Weights of a small image classifier.
Training: muon at rate 0.0023, 11800 steps, held-out accuracy 100%.
Data: trained on simulated grey scan slices of phantoms with and without marks, 245000 training examples, 12.3 epochs.
Rows from block 2 of a small image classifier, named by matrix and row number. Rows with one number belong to one neuron. Each number is 500 + 25 x the weight over its row's rms, rounded and kept within 0 to 999. All counts start at 0. Numbers have three digits each.
Before each neuron's rows are labels from the 100 images, of 14848, where the neuron reaches its highest value: "strongest on" is what is common among them. Only what is clearly more common there than usual is listed. The data: simulated grey scan slices of phantoms with and without marks. In brackets: how many of the 100, against the usual share in percent.
# fc1: MLP up (model.blocks.2.mlp.fc1.weight, 320x80), inputs 0-79
# fc2: MLP down (model.blocks.2.mlp.fc2.weight, 80x320, transposed), outputs 0-79

strongest on: limb (63 vs 24.4)
fc1.5:483480473467525486504483490486493528512537472530463427512535518499524522483524532477485539487480518523477534508484484467455484493530496480509536518462452537498489510494492501498493485473510520511443508474529488476457469472514493513493466472
fc2.5:529440476521470548520461484536479523516545546484496466514509502511509532496492490482507469524503500499494527503468557464544490503509531478536521454495510510511496488456486457536482507501539455482493499501504503516491493476467531508498478511

strongest on: belly (65 vs 25.4)
fc1.48:481457516504477462490459486479501461507541471488516472503509503497482481497515452485481524490459522464490505470488492515513447458485482482509473500498456487534480523563519514483461522465535510498508463468477503499482532497463474514524512532
fc2.48:500523498480493532518520450515510510501465493516469524467458556508527472491505531491535517465545461523498500515546515504499511506523499479526531466532500466455528498448467521529516499518472484501512507495500483495511475530536532482448488493

strongest on: noisy (73 vs 29.6)
fc1.86:476504466513542524460494447523475522518494481517510500455481472520507524485481493513553451497445504461514463477536507507498516507510501531532545488465490480490519514498501455490491488549542506497503492525518483480483485450476480524485509504
fc2.86:524490505551512490478492468516547509503503484510532514510502526441438492503490487531495510497492473474504569481516496539482519526554495500500469515504470466496509523493519505515476489503444479492481511509469498516510480547443488473487507474

strongest on: belly (51 vs 25.4)
fc1.85:494521485491441486427518505502492541504528503537510480494508515495544509498508500510509518472519533483524498498532448511498528475501475547520498473499437472504501556499533481489501454496505474502475520480503458447496499497488500513518534510
fc2.85:533504507524460501468475481500501516502490475513547465521506539476471507515470502531473504444458540524525485490510499538468515478509484517500479504456487510506493511583483504518499498526508465506498529507491484504459512512459509477531547521

strongest on: belly (65 vs 25.4)
fc1.7:463504467478526477477462474489490469492520447487528469502493521517525501468502498557522502460527492515500486501518467497498529490504498495463483492499556518488517490534488561510503494518449464488451488483518528477534493523474535517519534487
fc2.7:509490496499558515503500512439488512540503457461504531523495500509493523466446461473482479465479473513467486500501502485510502553495489518509507507500514480470451515504511546494513496548483488548470515487495535507516530522520484482554522500

strongest on: noisy (100 vs 29.6); chest (69 vs 24.9); low contrast (69 vs 25.2)
fc1.266:520522498485442528506527480521485469514465507487487502537516523533503438512466490519486478538556484504531508521504503475506441523482479501506489498514464526454517494511474527489462528517498534464498485532512510494517479496482516455542505472
fc2.266:454466493503540468487502535577479513538513492485486493474485471493504484469502519495463540482490449508483477492519483516546532468532498544494487513514503480482506531493483506525467501496527509490505465517493493509541530515471543549479495515

strongest on: head (100 vs 25.4); noisy (82 vs 29.6)
fc1.197:517530522486555498488516509437488468496494500497535500526457491515508543463467505516503478514476519508508493482507526527492482516474448453480510515491533504462494548464512461522479512552501469493493481510512533529493503445491480506472504515
fc2.197:438548475510456516521494495505519477508501489530523507476520436491482529498517524457517494555496460558464521533483455437510502509532494497494534497461505509493501503520495505496494468487512523497477481503481492484523517517528491477473503487

strongest on: limb (87 vs 24.4)
fc1.94:463526488518475530478483490494481503492486492459519470463525488489525485525491498486491497466489432441491490526470490456485496505499491488500502519480499505529489498520507503542490493500464555507435498496465434474497527527531463498472492489
fc2.94:508478511515490530516476492528483497512500506538477490520507465518458536482542526484480443525507519497525509518527488467517439535520519489510551445482462513517444494505499513469508512477488463521512495514554531519513510473510503502520531495

strongest on: noisy (98 vs 29.6); low contrast (89 vs 25.2); belly (65 vs 25.4)
fc1.225:499500472479464504541463548507514482496494487512541550459514514477495504530443494473464529491533472471558509478448494519512495490539515494492487523503479483505472505483517468518468483539477528526481517479501475472502514513516511523474497543
fc2.225:487493476505504498528482532501501508508457512478523534451506504509525497479519500478478561466484430545506524465480470526468521468538493478528508477529526446512486461456455473491484531503489524502508518504517517518494485525499516513500480508

strongest on: head (100 vs 25.4)
fc1.318:522478523496454483513510488508485504488518512521509530497473498512545478507521502527555543545502472522496488477524541498524460500479468537526489482486485516525524510533443531448495488512541506482492522464492458516484525489538540495532517500
fc2.318:482494505525505481508543542494475530508483424533493522473528524454454514515503471547496521469468515496472466514525521525487501483509474508465511496545474497503495521511470541518485513492489529521493546504517516490513476525491544520461512493

strongest on: noisy (73 vs 29.6); low contrast (67 vs 25.2)
fc1.107:514516474502490504480502506472491466501501475475517491483464500482518454500477544497468498515459465521540503504521540495482470525522531500481484536471526494537461509523507552489466459474483496496501475471443445470501493519525533512537519492
fc2.107:499465509460456475534492508551531501492504539509492531484548509489509552451505525493508473473529456492511522514516463518543497498495494533514528478536474501462485476518476500479552529507529520490454503504531523496458476488501486504497489499

strongest on: limb (66 vs 24.4)
fc1.192:498496473538505484489518550497519556526526510500486511464513456484503532539491526535505492481481498461493520533505523501494486485493449504516494483524489495509469517527491492521516504486536484533538498506483553524508468473555529504562465520
fc2.192:537538512493543483510497480505511505458473508465515470475507516502506511482481531472464467513502488533493476513526501478548559507532553543485495499508524484462479490508519512492486478495520495482534498547511459494465451532476468491493528470

strongest on: limb (52 vs 24.4)
fc1.126:520538485486443495510517501498469498525534492511501535486517511456479531487515524531502500509508473532521509514508523554526521508502499510513507510436531501479531499465483502505452491523538491492464499508454481504545499469461465495548510457
fc2.126:466513499505500465489541504531488515521481508491534504423516500477495424489513508488525475460494544515514486488497498515480490509497534487454529464490520536508501488475433510508514507510498536508520541521501514538499478477488485517525494544

strongest on: limb (96 vs 24.4)
fc1.303:549548466510501503488498471475516517514460483516510515493474526514435457475520516447484477516543508546509495504506477509517492483545483495483512543495530494499539464511465478488470472504531526480498536503523492520532485518479469519506481471
fc2.303:530528469522524462536473478536491481522507480466496508511521513481455471496502461541521559488533524501531467502474497521496510505475479505460499503507491496514497462498495527513456511486570496500500470497531515541502464473470503535505464516